{"model": "sound classifier", "n_mels": 64, "targets": ["language", "voice"], "num_classes": [24, 4], "init": "trunc_normal_002", "adamw_lr_other_params": 0.00089, "adaptive_grad_clip": 0.02}
Rows from block 3 of a small sound classifier, named by matrix and row number. Each number is 128 + 24 x the weight over its row's rms, rounded and kept within 0 to 255. All counts start at 0.
After each channel's rows are labels from the 100 clips, of 14976, where the channel reaches its highest value: "peak on" is the class under the peak. Only what is clearly more common there than usual is listed. The data: babble in 24 made-up languages, each with its own sounds, syllables and stress or tones, from a formant synthesiser. In brackets: how many of the 100.
# c30: last pointwise conv (model.blocks.3.c3.0.weight, 384x384x1), inputs 0-95

c30.18 [138 133 147 125 159 161 123 129 155 158 167  84 117 181 121 151 135 108 152 140  89 167 115 111 118 109 133 118 154  98 119 140 170 127 109 108 135 121 139 129 138 175 136 114 119 143 134 120 140 115 110 116 160 135 131 118 106 104 137 135 124 122 139 125 129  81 107 115 110 107 168 111 115 145 136 104 144 148 145 123  97 135 115 121 128 129 122 111 126 127  78 147 127 130 126 115]
peak on: /e/ (29)

c30.162 [167 137 106 123 121 131 130 134  97 121 167 151 136 139  94 189 151  89 112 131 134 171 171 147 186 123 120 136 141 112 147 158 133 110 149  96 151 159 132  99 125 113 141 147 127 162 130 102 115 102 111 130 117 133  90 113 175 125 132 113 143 150 111 129 124 122 118 116 137 133 121 112 150 159 132 114 129 109 115 118 158 136 168 155 106 116 127  73 123 130  88 113 142  91 130 148]
peak on: /z/ (57)

c30.29 [131 133 164 133 157 100 106 118  44 133 136  89  92 139  92 103 152 102 127 154 115 105 141  90 165  69 140 119  96 127 144 154 109 220 148 154  75 129 159 129 150 180 142 123 114 148 158 117 103 115 148  97 136 108 118 138 139 156 157 134 157 132 143 132 176 159 131 105  87  95 175 130 181 142 121 127  65 145 133 112 118 132 123 149 107 121 117  97 139 159 159 130 154 114 131 140]
peak on: /z/ (91)

c30.102 [143 137 128 125 131 128 146 120 130 164 132 156 146 167 144 122  69 142 128 150 154  96 123 113 161 134 119 135 119 137 114 114 119 155 111 124 120 141 134 135 194 125 137 134 159 113  85 161 101 131 110 150 131 116 114 151  67 156 123 169  96 145 102 150 133  93 133  89 113 143 145 123 122  56 136 121 160 152 120 102  96  88 117 155 144  75 162 118 120 138 109 141 130 124 105 123]
peak on: /a/ (69)

c30.349 [100 118 109 139 135 141  94 126 136 145 130 131 116 122 145 120 131 115 168  91  93 126 112 138 159 107 111 116 137  89 159 133 179 128 145 125  96 116 119  58 111 161 113 113 148 140 119 128 142 146 127 102 116  84 104  97 126 120 139 118 122 110 148  86 136  57 103 113 131 135  97 113 154  95 134  95 140  79 117  88 143 109 116 131 159 143 115 165 171 144 222  96 132 135  94 154]
peak on: /ə/ (95)

c30.238 [115 135 131 126 127 106 166 149 158 139 159 129  95 123  84 127  93 128 170 123 100 126 142  96 110  93 155 129 145 165  50 126  96 181 113 127 135  83 127 135 167 144 125 115 138 135  83 121 125 118 126 146 119 118 157 150 123 179 150 113 163 118 160 135 105 111 139 102 122 132 141 120 152 143 165 107 130 134  88 147 128  76 126  67 104 131 127 116 158 165 154 128 124 139 153 141]
peak on: /ɪ/ (42)

c30.142 [165 167 142 116 115 139 126 115 175 136 142 110 120 122 104 106 133 159 168 101 108 164 104 118 158 114 118 119 142 114 128 171  95 120 121  94 101 142 133 143 110 140  73 129 106 128 139 150 129 163 116 122  99 186 128 103 151 164 125 112 106 179  95 139 117 132 141 114 126 119 135 138 122 176 114 112 118 148 120  99 194 166 142 110 138 162 133 154 142 121  88 125 108 103 107 144]
peak on: /ə/ (53); /ç/ (46)

c30.227 [110 141 137  85 116  94 111  79 106 188 163 138 133 125 116 107 139 164  98 130 143 172 129  87 148 145  89 149 116 120 155  80 166 115 113 161 165 139 115 120 145 143  64 126 104 118 151 116  82 140 127 104  87 152 158 126 160 117 152 116 110 119 151 112 136 117 165 141 133 145 114 121 101 135 119 109 129 117 120 116 153 115 156 124 155 118 126 116  94 134  80 131  80 135 102 127]
peak on: /ɔ̃/ (47); /o/ (37)

c30.2 [165  88 109 143 133 150 118 116 129  89 115 169 150 129 124  78 112 131 121 140 161 162 159 117 198 155 114 113  96  73 171 118 158 121  89  97 114 141 141 149 101 125 119 121 142 119 139 120 154  78 146 133 121 148 110 122 135 137 131  99 119 119 123 136 165  86  79  97  84  99 112 143 124 138 174 112 146 152 128 120 114 109 135 143 171 168  98 134 121 136 123 162  93 122 149 113]
peak on: /e/ (43)

c30.147 [121 139 117 136  94 191 179 101 144 138 150 137  57 105 104 181 134 125 135 110 121  96 126 103 194 144  94 103 180 106  76 147 129  84  84 127 124 136 168 109 100  98 128 127  90 125 147  90 154  89  88 187 137 160  98  89 125 128 121 126 105 106 142  95 142 121 112 113 141 144 168 133 161 109 109 169 135 115 115 153 165 131 163 100  99 127  69 107 177 102 169 133 151 123 151  67]
peak on: /e/ (47); /ɔ̃/ (47)

c30.315 [147  77 140  99 166 133 128 149 127 107 113 116 136 110 163  88 153  88 154 123 120  96 120 151 123 110 161 135 122 151 140 151 128 153 151 126 106 131 128 129 149  93  96 147 127  98 136 101 133 169 135 129 166 158  95 167 137 131 177  80  75 122 106 165 108 136 121 123 119 113 172 158 138 115 152 111 184 139 117  93 122 131 149 137 161 135 119 138 182 134 109 135 135  83 127 158]
peak on: /ɔ̃/ (54); /o/ (33)

c30.0 [131 163 148 149 110 117 131 126 106 139 128  98 167 103 128 145 137  89 140 142 108 130  97 125 143 139 136 103 108 164 151 129 129  80 139 132 114 164 114 134 118 122 165 134 109 122 125 165 120 141 116  96 122 146 107 166 102 126 102 112 137 147 134 129 130 121 118  97 122 179 121 116 134  99 163 200 102 163 136 133 126 137 125 134 118 113 111 122  96 106  94 113 157 127 116 102]
peak on: /x/ (89)

c30.317 [104 104 115 122 100 146 133  84 116 148 135 126 126 134 110 129 162  62 119  87  99 141 135  92 137  93 138 151  87 106 149 113 163 162 173 118 217 103 182  97 122  95 163 139 126 119  88 116 145  70 112  77 145 126 106 151 141 137 115 131  99 137 104 109 116 180 109 144  82 139 111 146 133 138 155 144 170 132 170 139 182 100 117  82 130 140 138 120 107 108 155 139 105  95  99 160]
peak on: /e/ (26)

c30.141 [121 124 117 122 126 112 121 117 130 173 172  97 142 113 140  63 134 181 116 152 130 107 104 124 131 161 109 150 131 110 112  84  49 158 135 129 123 117 130 125 128 113  82 150 144 142 127 160 139 110 111 121 126 146 136 143 112 126 194 110 149 157 137 104  88 121 118 153  80 160  98 114 196 119  72  75 169 151 199 135 102 128 159 123 155 164 131  92 197 133 111 168  68 148 131 138]
peak on: /ɔ̃/ (56)

c30.301 [143 158 178 165 123 129 105  79 130 139 108 130 113 138 139 171 143 101 135 152 151 141 125 102 107  90 130 106 145 120 104 153 153 117 147 145 118 130 128 100  75 150 127 122 109 116 170 121 135 125 131 145 164 115 123 141 104 136 170 136  87 156 102 126 133 125 131 129 105 120 132 117 134 159 180 132 174 156 118 157 122 132 114  70 127  92 175 111 160 118 121 134 128 103 134 115]
peak on: /ɛ/ (49)

c30.143 [124 112 134 153 109 128 124 117 135 135 118 125 170  89 114 106 107 136 104 145 114 128 182 100 115 144 108 119  66 121 125  99 140 135  44 104 142 133 104 151 133 128 129 174 103 125 148 133 167 134 198 132 120 139 137 111 160  72 116 137 157  87 111 108 126 136 110 106 113 157 163 130 143 113 172 158 124 102 122 124 101 111 133 119 120  87 152 112 128 104 144 135 116 194 164 100]
peak on: /ts/ (69); /s/ (28)

c30.229 [105 135  66  94 138  66 123 164 133 129 150 123  68 115 120 131 102 120 109 123 113  89  95 181 113 142 129 131 152  94 156 129 138 121 120 113 109 130 107 124 156 152 133  86  97  85 157 128  93  91  82 121 137 135 128  99 132 160 127 142 137 171 133 144 141 138  85 146 122 135 155 173 104 121 127 147 106 103 133 115 120 122 112  95 124 111 132 131 121 121 124 146 134  80 105 135]
peak on: /k˭/ (69)

c30.258 [135 134 126 162 104 122 100 103 144 129 176 120 168 126 110 147 167 118 140 116 131 102 129 118 128 171 136  94 136 154 157 127 133 137 150  92 105 106 174 120 146 124 134 132 148 140 183 123 122 137 123  85 188  91  66 148 108 139 122 122 120 129 150 148 147 132 148 149 130 144 111 125 134 125 137 160 146 123 112 112 144 132 131 135 135 118 149 115 134 108 152  82 104 136 161  92]
peak on: /x/ (88)

c30.57 [ 93 157 111 100  98 138 103  82 182 169 119 136  71 134 137 117 145 171  85 106 106  91 138 117 136 171 105 134 103 140 139 103  94  69 121 148 136 114  88 138 127  90 117 111 155 134 115 115 110 102 116 129 105 148 110  95 134 172 126 111 148 129 115 164 139 110 106 116 104 143 150  98 138 156 125 132 143 112 104 106 145 115 136 162 153 137 116  94 124 136 135 144 109 130 131 141]
peak on: /a/ (38)

c30.275 [123 138 124 147 152 144 146 124 153  73 146 139 138 132  94 160 139 119 154 102 183 143 112 126 110 136 115 155 177 116 106 105 130 194 126 177 129 111 115  86 158 141 130 162 123 147 115 113 166  95 135 142 144 105 147 131 146 152 140 189 131 121  92 146 179 129 143 117 111  94 140 161 132 159 170 155 130 126 150 119 141 113 135 127 138 152 146  88 110 144 130 124 156 131 108 123]
peak on: /ɛ/ (84)

c30.215 [ 76  97 161  80 110 159 191 155 152 130 102 151  95  98 106 144  95 160 154 181 161 157 101  80 130 145 170 136 111 115  74 127 132 167 122  78 124  81 156 125 130 164 147 138 144 107 140 166 165 128 115 171 179 128 109 157  70 129 142 133  63 104 161  91 134 150 127  62 116 143 116  85 123 144 139 119 107 110 179  75 175 155  75 119 127 131 141  92  96 109 167 105 135 145 136 120]
peak on: /tʃ/ (95)

c30.266 [123 159 114 122 157 166 143 186  80 154 146 108 119 136 118  86 145 134 129 123 131 136 120 109 125 110 105 145 120 108 117 162 151 143 104 164 146 128 114 128 141  92 139  83 114 130 128 122  93  88 146 142 139 111 109 145 146 133  97 144 145 162 187  94 132  80 132 143 134 126  94 109 126 154 180 130 143 117 151 133 110 114  81 128 115 108 164 129 164 154 162 120 131 122 161 127]
peak on: /ɔ̃/ (62); /o/ (31)

c30.193 [125 128 112  94  69 111 128 149 110 181 144 110 170 159 142 177 114 119 134  69 153 136 115 163 155 144 120 139 141 183 136  91  67 128 193 113 154 122 137 140 112  51 116 156 143 135 148  90 154 117 138 180 133 119 127 137  94 154 123 138 116 167 140 164 139 100 112 132 139 137 149 119 110 131 156 115 141 112 125 102 155 114 118 130 144 139 130 112 153 125 146 168 137 149 121  98]
peak on: /ts/ (53); /s/ (35)

c30.114 [116 129 118 139 121 140 117 136  94 159 140 133 175 141 106 139 116 131  97 136 106 118  95 142 134 127 113 118 150 126 121 167 131 129  94 158 109 184 133 126 150 102 111 162 114  80 129 133 105 113 186 132 138 117 135 126 151 145 104 113 188 134 150 116 146 114 150 131 133 144 101 111 118 124 113  95 155 135 110 149 129 106 144 177 139 136  88  78  82 112 112 153 157 114 117 144]
peak on: /tʃ/ (37)

c30.21 [ 87 141 160 113  88 171  78  92 153 127 149 119 136 138 125 125 116 124  71  96 144 132 148 103 112 149 134  93 128 117 141 169 149 106 120 139 157 152 122 152 115 173 116 154 122 123  84 139 156 120 109 117 122 187 126 101 112 108 172 123 165  91 160 127 100 107 140 150  98  76 162 173 176  62 158 154  84 119 122 119  35 129 171 125 106 126  97 135 138 153 137 144 118 123 126 181]
peak on: /ɔ̃/ (49); /ɛ̃/ (32)

c30.336 [193 103 150 136 110 111 169 127 118 171 124 146 120 139 128 169 124 131 144 109 115  86 138 105 159 111 104 114 112 123 152 129  96 105 155 156 129 145 146 144 149 142 144 172 121 147 139 105  64 122 105 142 127 146 121  88 128 134  86 134  72 118 106 140 121 105 130 140 179 131 154  66 157  99 135 133 122 101 129 111 136 159 138 104  95 154 109 105 131 135  85 157 122 138 114  77]
peak on: /k/ (48); /aɪ/ (44)

c30.132 [174 111 177 119 123 147 121 165 136 139 113 126 124 159 114 209 182 126 149 164 150 127 141  78 112  86  98 135 158 142 117 130 115 199 145  69 162 156 133 134 140 116 124 122  98 128 144 124 168 109 154 142 122 157 112 113  78 104 134  82 145 135 142 117 170 136 131 139 167 116 151 131  97 126 129 147 126  88 117 117 119 139 100  91 138 135 139 169 118 134 123 141 124 136 132 121]
peak on: /ɛ/ (66)

c30.205 [125 125 151 147  94 153 107 160 101 109 153 140 147 162 157 137 118 146 170 156 115 127 126 115 124 149 135 121 143 135 107 112 122 134 112 112 127 130 115 127 107 128 140 170 142 146 163 110 139 122 132 107 151 125 125 163 121 127 117 121 142 146 136 165 122  84 202 106 143 126 130 164  76  76 119 149 155 139 125 164 127  88 138 150 106 112 112 140 132 122 115 136 140 157 152 132]
peak on: /ts/ (70); /s/ (30)

c30.331 [120 149 136  61 132 117 173 139 116 138 188  92 100 137 166 113 159  80 171 136 149 145 161 152 131 152 144 126 133 159 104 118  96  78 122  92 168 114 152 141 144 111 154 115 119 151 157 133 136  91 134 152 116 151 155 214 113 145  91 134 147 148 106 106 140 134 129 141 132 125 120  92 120 121 183 160  91  79 173 130 141 132 112 129 151 102 109 127 124 130 115  98 143 181 114 155]
peak on: /x/ (98)

c30.160 [113 146  95 121  90 121 148 144 133 106 165 151 111 115 113 120 165 135 147 143 153  93 129 124 116  98 126 127  92 111 120  89 151 132 122 105 108 134 122 123 149 130 151 120  91 139 110 161 114 121 100 135  95 136 129 178 127 135  94 119 179 106 100 126 140 152 133 128 134  77 117  95 124 158 125 131  81 132 175 123  77 106 107 165  91 131 108 147 137 130 159 104 104 154 130 179]
peak on: /x/ (91)

c30.128 [168 137 100 138 141 141 139 157 139  90 142 144 118 154 125 131 132  98 138 137 168 114 108 116 143 209 114 143 139 112 128 114 123 131 105 130  95 110 124 149 137 146 118 144 127 185  81 123 130 130  84 136  86 138 141 118 109 132 131 155 128 135 104 133 119 107 107 117 127 120 147 138  90 141 125 137 120 104 138 114 155 113 138 102 138 152 129 158 126 120 123 130 129 138 139 116]
peak on: /dʒ/ (34)

c30.220 [160 137 128 101 121 164 116 122 121  94 131 102  78 132 103  72 127 119  96 110 140 132 121 143 119 139  85 113 123  83 132 117 151 132 118 120 126 126 153 116 130 132  80 145 152  91 155 122 125 149 143 107 127 120 128 168 136 141 151 148 122 105 154  84 119 164 106  82 111 174  98  96 129 124 126 143 134 123 121 105 122 150 110 106 141 114 145 146 125 151 176 123 123 152 141 163]
peak on: /k/ (57); /k˭/ (43)

c30.376 [121 115 144 142  78 161 187 136  88 144  97 134  97 169 117 124 116 155 178 118 121 126 105 107 144 135 125  99 121 158 170 123 126 148 103 140 125 110 109 115 131 143 155 104 134 129 100  82 171 137 129 172 184 121 106  71 130 115 152 119  87 121 110 109 145  58 169 123  96 132 110 105 116 151 160 145 131 129 137 130 187 108 120  92  90  84 129 163 137  79 120 106  96  76  98  34]
peak on: /ə/ (90)

c30.106 [130 153  88  99 169 161 145 121 136 101 169 128 152 102 130 122 148 119 117 115 142 189 147 182 132 210 131 118 160 163 156 154 171 115 117  92 119 131 101 115 118 143 125 125 127 117 126 115 125 124 106 129 136 127 138 133  80  71 117 136 120 106 141  96  65 157 120 121 110 108 144 140 132 118 179 145 112 102 141 145 120 113 136 101 102 157 140 123 158 122 110 100  87 162 123 155]
peak on: /k/ (75)

c30.174 [ 93 137 126 162 104 147 161 117 122  97 104 112 105 164 139 150 132  93 145 147 135 120 108 126 114 126 153 159  72 124 116 116 133 134  91 100 106 134 134 102 148 172 141 135 142 118 111 124 113 137 170 116 103  90 136 107 106 115 182 181  92 153 103 119 117 141 115 117 104 102 117  96 120  81 103 158  94 126 121 150 134 153 139 175 140 128 142 119 167 154 135 125 122 132  74 140]
peak on: /ɑ/ (55)

c30.362 [110 138  81 131 198 143 124 150 151 107 126 120  95 110  96 103 169 112 135 108 149 151  88 148 123 164 159 119 119 128 100  89 136 136 143 126 114 149 140 100 115 156 116 175 170 164 163 133 146 153 146 135 112 145 108 162 144 133 116 132 101 112  93  95 127 142 130 135 101 104 124 165 105 127  93 124 162 112 118  92 113 130  79 127 115 108 168 115 109 153 118 114 188 134 113 149]
peak on: /k˭/ (88)

c30.48 [145 140 149 145  98 153 160 136 142 110 141 155 119  61 138 195 139 121 116 100 117 126 125 110 122 130 122  97  95 148  82 137 126 176 154 126 108 150 158 143 109 118 144 128 147  74  93 133 148 130 170  81 137 133 129 176 154 118 129 126  96  86 130 129 105 135 128 139  91 157 156 133 105 127 166 161 118 140 113  83  71 106 102 116  86 107 150 119 132 130 116 141 104 157 106 123]
peak on: /ǃ/ (74)

c30.311 [145 122 155  58 149 140 109 136 129 116  98 100 106 139 141 147 157 139 128 166  75 137 129 118 128  92 112 136 125 114 141 158 110 133  59 129 159 164 110 133 104 176 116 115 133 127 143 148 100 138 157  62  94 111 120 109 132  84  71 196 133 107 173 138 110 119 147 135 114 156  94 143 118 138 138 129 141 142 147 120 105 150 152 127 128 102 112 129 135 118 142 117 123 153 132 126]
peak on: /ɑ/ (64)

c30.248 [136 122 161 107 125  73  81 124 181 129 152 119  97 124 130 106 156 140  91 174 105 144 142 123 116 127 133 141 138 135 148 128 189 116 162 139 140 113 121 102 134 167 146 115 144 136 155 113 143 126 144 118 126 136 153 154  88  97 178  88 107 141 162 106 116  84  97 102  92 141 137 114 145 115 122  96 199 101 127 112 110  99 122  94  86 107 126 137 122 166 134 115 117 107 136 172]
peak on: /ɔ̃/ (27); /ɑ̃/ (26)

c30.52 [ 91 118 142 208 116 121 136 109 140 129 133 140 164 146 102 136 127 134 101 147 118 170 141 122 102 123 138 131 134 105 123 143 144 146 135 173 107  97 152 160 126 155 114 138 117 123 125 115 108 125  95 137  97 149 124 135 147 121 146 160 124 110 164  78 163 145 156 102  64 136 136 143 108  87 165 126 129 170  97 163 122 183 115 151 117 122  90 160 141 153 147 133  95 126 141 123]
peak on: /ɑ/ (72)

c30.140 [104 149 177 110 129 114 145 136 128 130 132 179 113 120 159 152 126 134 159 147 101  80 142 152 135 106 123 123 124 193 123 124 139 112 112 135 137  92 124 123 117  74 132 129 144  88 106 124 138 133 113  61 170 121  96 185  89 110 107 115 137 162 148 103 134 107 130 122 129 182 128 121 132 102 156 157  83 116 125 160 143 167 118 155 120 115 122 166  96 143 138 124 165 152 129 114]
peak on: /a/ (50); /ɝ/ (40)

c30.368 [120 134 129 184 129 142 121 117 116 105 158 114 186  90 120 154 100 129 122 101 132 122  87  90 142 143 127 125 153 146 120 134  80 125 119 137  86 113 132 157 108 180 151  82 135 130 139 105 138 124 151 129 134 114 146 101 133 142 154 102 144 134 138 152 137 145 150 222 121 136 108 103 100 130 140 159  99 140 148 130 132 125  96 102 140 101 112 124 121 109 119  97  96 127 177 124]
peak on: /ǃ/ (56)

c30.381 [150 135 102 134 114  96 107 146 116 144 136 137 119 162 131  90 147 122 153 134 144 153 121 135 117 109 162 133 123  69  90 105 111 107  95 165  89 106  85 113 132 115 101 122 126 132 125 120 132  96 111 151 155 148 138 104 130 131 160 153 159 127 127 173 126 146 130 158 138 126 150 174 143 179 156 133 133 150 120 103 161 114 117 151 116 138 137 169 105 129  90  78 108 145 117 119]
peak on: /e/ (31)

c30.299 [121 128 131 149  95 124 125  74 143 151 127  89 110 151 129 115 124 139 130 117 139 101 120 129 132  99  66 138 110 136 138 128 140  90 115 106 109 135 117 117 147 130 105 163 125 117 162 116 127 106 177 121  97 162 138 125 152 120 154 119 148 118  91 130 125 165 101 129 125  81 105 125 149 116 125 117 119 154 150 133 104 132 119  97 105 122  91 160 118 128 142 124 122 175 110 122]
peak on: /ɪ/ (76)

c30.261 [ 93 165 129 135 120 128 149 105 136 106 117 119 132 138 135  92 126 111 149 134 132 105 131 145 104 156 119 167  85 153 127 112 126  99 121  78 143 181 112 153 113 160 118 113 133 121  95 100 164 123 126 143 125 109 148 102 134 150 124 168 193 112 142 122 157 102  96  97 160 165 175  91 153 134 149 113 153 162 150 119 148 142 188 125 107 122 119  80 102 159 127  71 129 172 112 112]
peak on: /k/ (72)

c30.338 [125 108 134 118 101 154 104 109 146 152 142 104 131 170 140 119 127 125 104 158 120 137 129 137 134 183 161 141 104 125 170 116 134 185 126 138 119 157 144 152 149 142 156 115 153 146 109 108 138 184  77 136 120  90 148 127 108 125 107 157 142  98  90 129 185 169  98 119 184 122  98 106 133 114 135 113 179 121 140 103 119 109 141 179 176  99  78 160 122 141 124 146  96  98 117 109]
peak on: /e/ (27)

c30.62 [136 150 139 155 132 114 143 103 105 104 102 121 182 119 117 132 117 154 113 130 128 136 175 122 156  84  99 129 103 133 117 123  82 145 120  96 149 106 149 144 143  90 113 176 139 143 102 113 115 102 112 156 141 116 166 124 115 120 122 182 169 166 151 151 102 145  98 123 117 101 151  93 158 173 121 119 145 132  99 104  83 169 112 181 111 155 132 110  98 118 108 152 128 183 226 115]
peak on: /ts/ (57)

c30.175 [122 124 168 129 123 141 134 137  97  87 180 146 147 121 166 141 127 112 110 172 165 117 153 111 172 111 116 153 103 105 131 166 137 133 122 107 140 104 117 121 107 154 142 145 132 125 127  88 130 134 163 119 139 119 146 126 126 150 151  90  92 149 141 130  99 128 130 112 124  61 116 135 133 140 154 161  99 148 156 148 107 124 101 112 117 158 116 141 117 120 128  87 117  92 123 133]
peak on: /ts/ (35); /z/ (34)

c30.25 [108 101 104 174  86 156 134  90 101 130 140 130 142  85 119 102 145 115 107 101 141 152 100 114 114 134 130 119 162 115 130 151 164 117 148 152 157 157 177 130 153  99 145 105 129 111 130 108 113 116 105 135 113 128 103 129 155 149 117 174 134 116 147  94 143 140 115 143 116 142 121 162 155 133 124 140 152 124 167 157  87 126 101 155  90 130 147  91 126  90 141 170 116 151 177 162]
peak on: /k˭/ (54)

c30.83 [ 93 168 141 135 103 102 140 151  84 125 194  95 182 108 110 122 124 166 106 146 125 113 153 136 166 129 101  89 120 124 124 125 154 129 110  81 143 168 130 129 137 108 157 152 118 145 143 130 136 128 139 156  82 132 148  99 150 129 136 124 119 120 127 127 154  95 121 215 162 169 127 170 119  34 134 129 137 107 136 118 124 144 126 107 147 122 131 130 119 130 123 115 143 179 167  77]
peak on: /x/ (97)

c30.305 [126 119 180 180 192 123 100 140 151 131 135 145 150 109 142 110 143 120  88 115  98 109 130 192  99 177 121 186 118 126 176  87 113 122 126 100 105 134 114 138  58 155 133 124 135 164 116  81 121 108 127  91  93 162 159 162 110 123 134 106 132 112 117 127 110 112 127 147 159 115 116 142  97  96 122 119 154 138  84 123  85 151 136 132 129 191 125 173 140 121  98 128 140  94 108 122]
peak on: /ɪ/ (48)

c30.64 [ 88 118 136 132 133 107 138 115 157 123 143 114 104 133 147  77 163 148 134 115 123 104 157 104  75 134 124 109  96 143  95 112 137 102 103  72 151 158 178 117 136 121  95 119 145 107 121 126 138 150 123 168 133 128 110 143 111 130  80 124 137 134 140  94 155 126 137 103 134  96 139 100 104 144 120 103 168 147 194 176 160 107  94 132 144 127 144 122 123 125 137  92 110 135 150 131]
peak on: /tʃ/ (44); /ç/ (31)

c30.77 [123 163 118 113 110 131 140  73 154 127 147 158 104 160 121 130 122 135 133 140 118 138 145 120 196 111 134 131 146  96 124 130 111 112 136  94 120 172 111 130 138 143 120 134 157 120 137 158 123 145 144 115 101  89 122 116 137 121 138 114 127 166 130 119 165 164  45 117 150 126 136  89 109 176  83 121 159  96 114 139 143 175 133 159 165 140 111 151 118 223 129 126 121 103 121 128]
peak on: /z/ (83)

c30.124 [101 125 134 160 139 103  97 164  78 105 146 143 140  87 112 116 116 158  99 150 131 108 129 128 151 171 112 128 121 138 127 131 109 117 137 102 146 164 152 119 122 140 118 154  93 188  97  94 143 119 156 118 138 109 145 125  95  92 129 150  90  94 141 144 147 140 142 136 105 136 120 153 129  97 148  99  53 123 139 112 108 111 139 128 137 111 155 102  95 114 180 102 112 129 166 110]
peak on: /ɪ/ (43)

c30.262 [126 140  96 131  98 121 152  97 143 106 141 153  84 142 162 114 113  83 111 162 132 121 131 129 135 150  91 174 121 115 116 141 132 118 129 154 141 122 141 113 144 140 102 119 119 129 144 137 105  94 133  97 124 141 125 116 128 144 123 106 124 151  99 145 110 140 128 123 132 140 159 133 137 183 121 177 154 112  97 129 155 104 115 126 105 148 162 130 126 112 100 154 167 155 116 151]
peak on: /k˭/ (64); /k/ (33)

c30.303 [137 103 125 142 137 147 117 122 136 123 142 145 119 173 125 112 140 132 173 145 148 150 143 106 137 144 127 150 129 126 110 145  87 108 109 146 133 122 125 117 113 106 149 150 103 151 168 107 137 131 148 119 153  94 115 144  86 143 128 153 103 156 112 119 138 169 137 107 147 137 142 156 117 123 110 158 137 123 140  85 119 116 134 164 146 130 118 151 108 103 110 146 111 153 121 114]
peak on: /ts/ (47); /z/ (35)

c30.318 [140 138 109 120 103 100 100  75 131 118 105 146 114 123 139 112 113 165 132 130 103 153 116 111 134  90 129 118 149 156 142 128 169 121 124 150 150 126  87 129  84 159 154  90 123 112 175 104 116 116 156 139  94 118 105 105 119 117  78 130 147 138 105 125 120 131  65 143  81 113 128 149 117 143 119  79 151 143 178 122 120 143  97 135 146 100 172 131 124 157 104 111 152  72 123 140]
peak on: /k˭/ (66)

c30.250 [126 108 124 137 162 152 190  84 134 136 101 102 172 119 121 133 119 123 186 134 122 100 112 119 140 151 186 103 140 151 129 123 127 126 157 141 104 174  90 153  94 134 117  81 113 168 118 111 152 130 112  97 104 134 134 112  92 125 147 120 135 159 141 125 110 113 158 181 196 170 111 119 152 154 112 165 147 112 115 150  86 140 131 105 134 112 102 151 111 110 127  99 113 160  84  97]
peak on: /dʒ/ (68)

c30.190 [ 61 154 222 128 216  87 150 107 128 151  98 150 140 119 138 170  98 135 141 190 118 134 160 128 116 126  97 111 138 125 100 115 121 169 148 132 145 134 122  97 121 128 118 133  97 123 125 152 135 174 139 123 120 128 107 148 136 103 137 104 141 124 138 101 139 152 153 136 157  94 116 158 124 150  94 180 178 112  96  92 160 166 106 103 103 159 121 136 119 127 147 160 152 146 124 104]
peak on: /ɛ/ (94)

c30.176 [167 111 167 152 136 110 145 133 143 166 154 117 143 113 119 121 124 109 129 120 147 130 121 151 119 127  79 111 123 104 126 178 136 121 166 157 131 116 153 106 126  86 107 127 141 145 135 121 110 148  91 157 122 160 111 143 134 110 179  60 124 130 152 128 145 106 114 100 103  97 140 104  97 136 125 168 125 153 120 174 102  99 104 131 158 140 110 125 182 138 168 161 173 119 123 136]
peak on: /ɔ̃/ (45)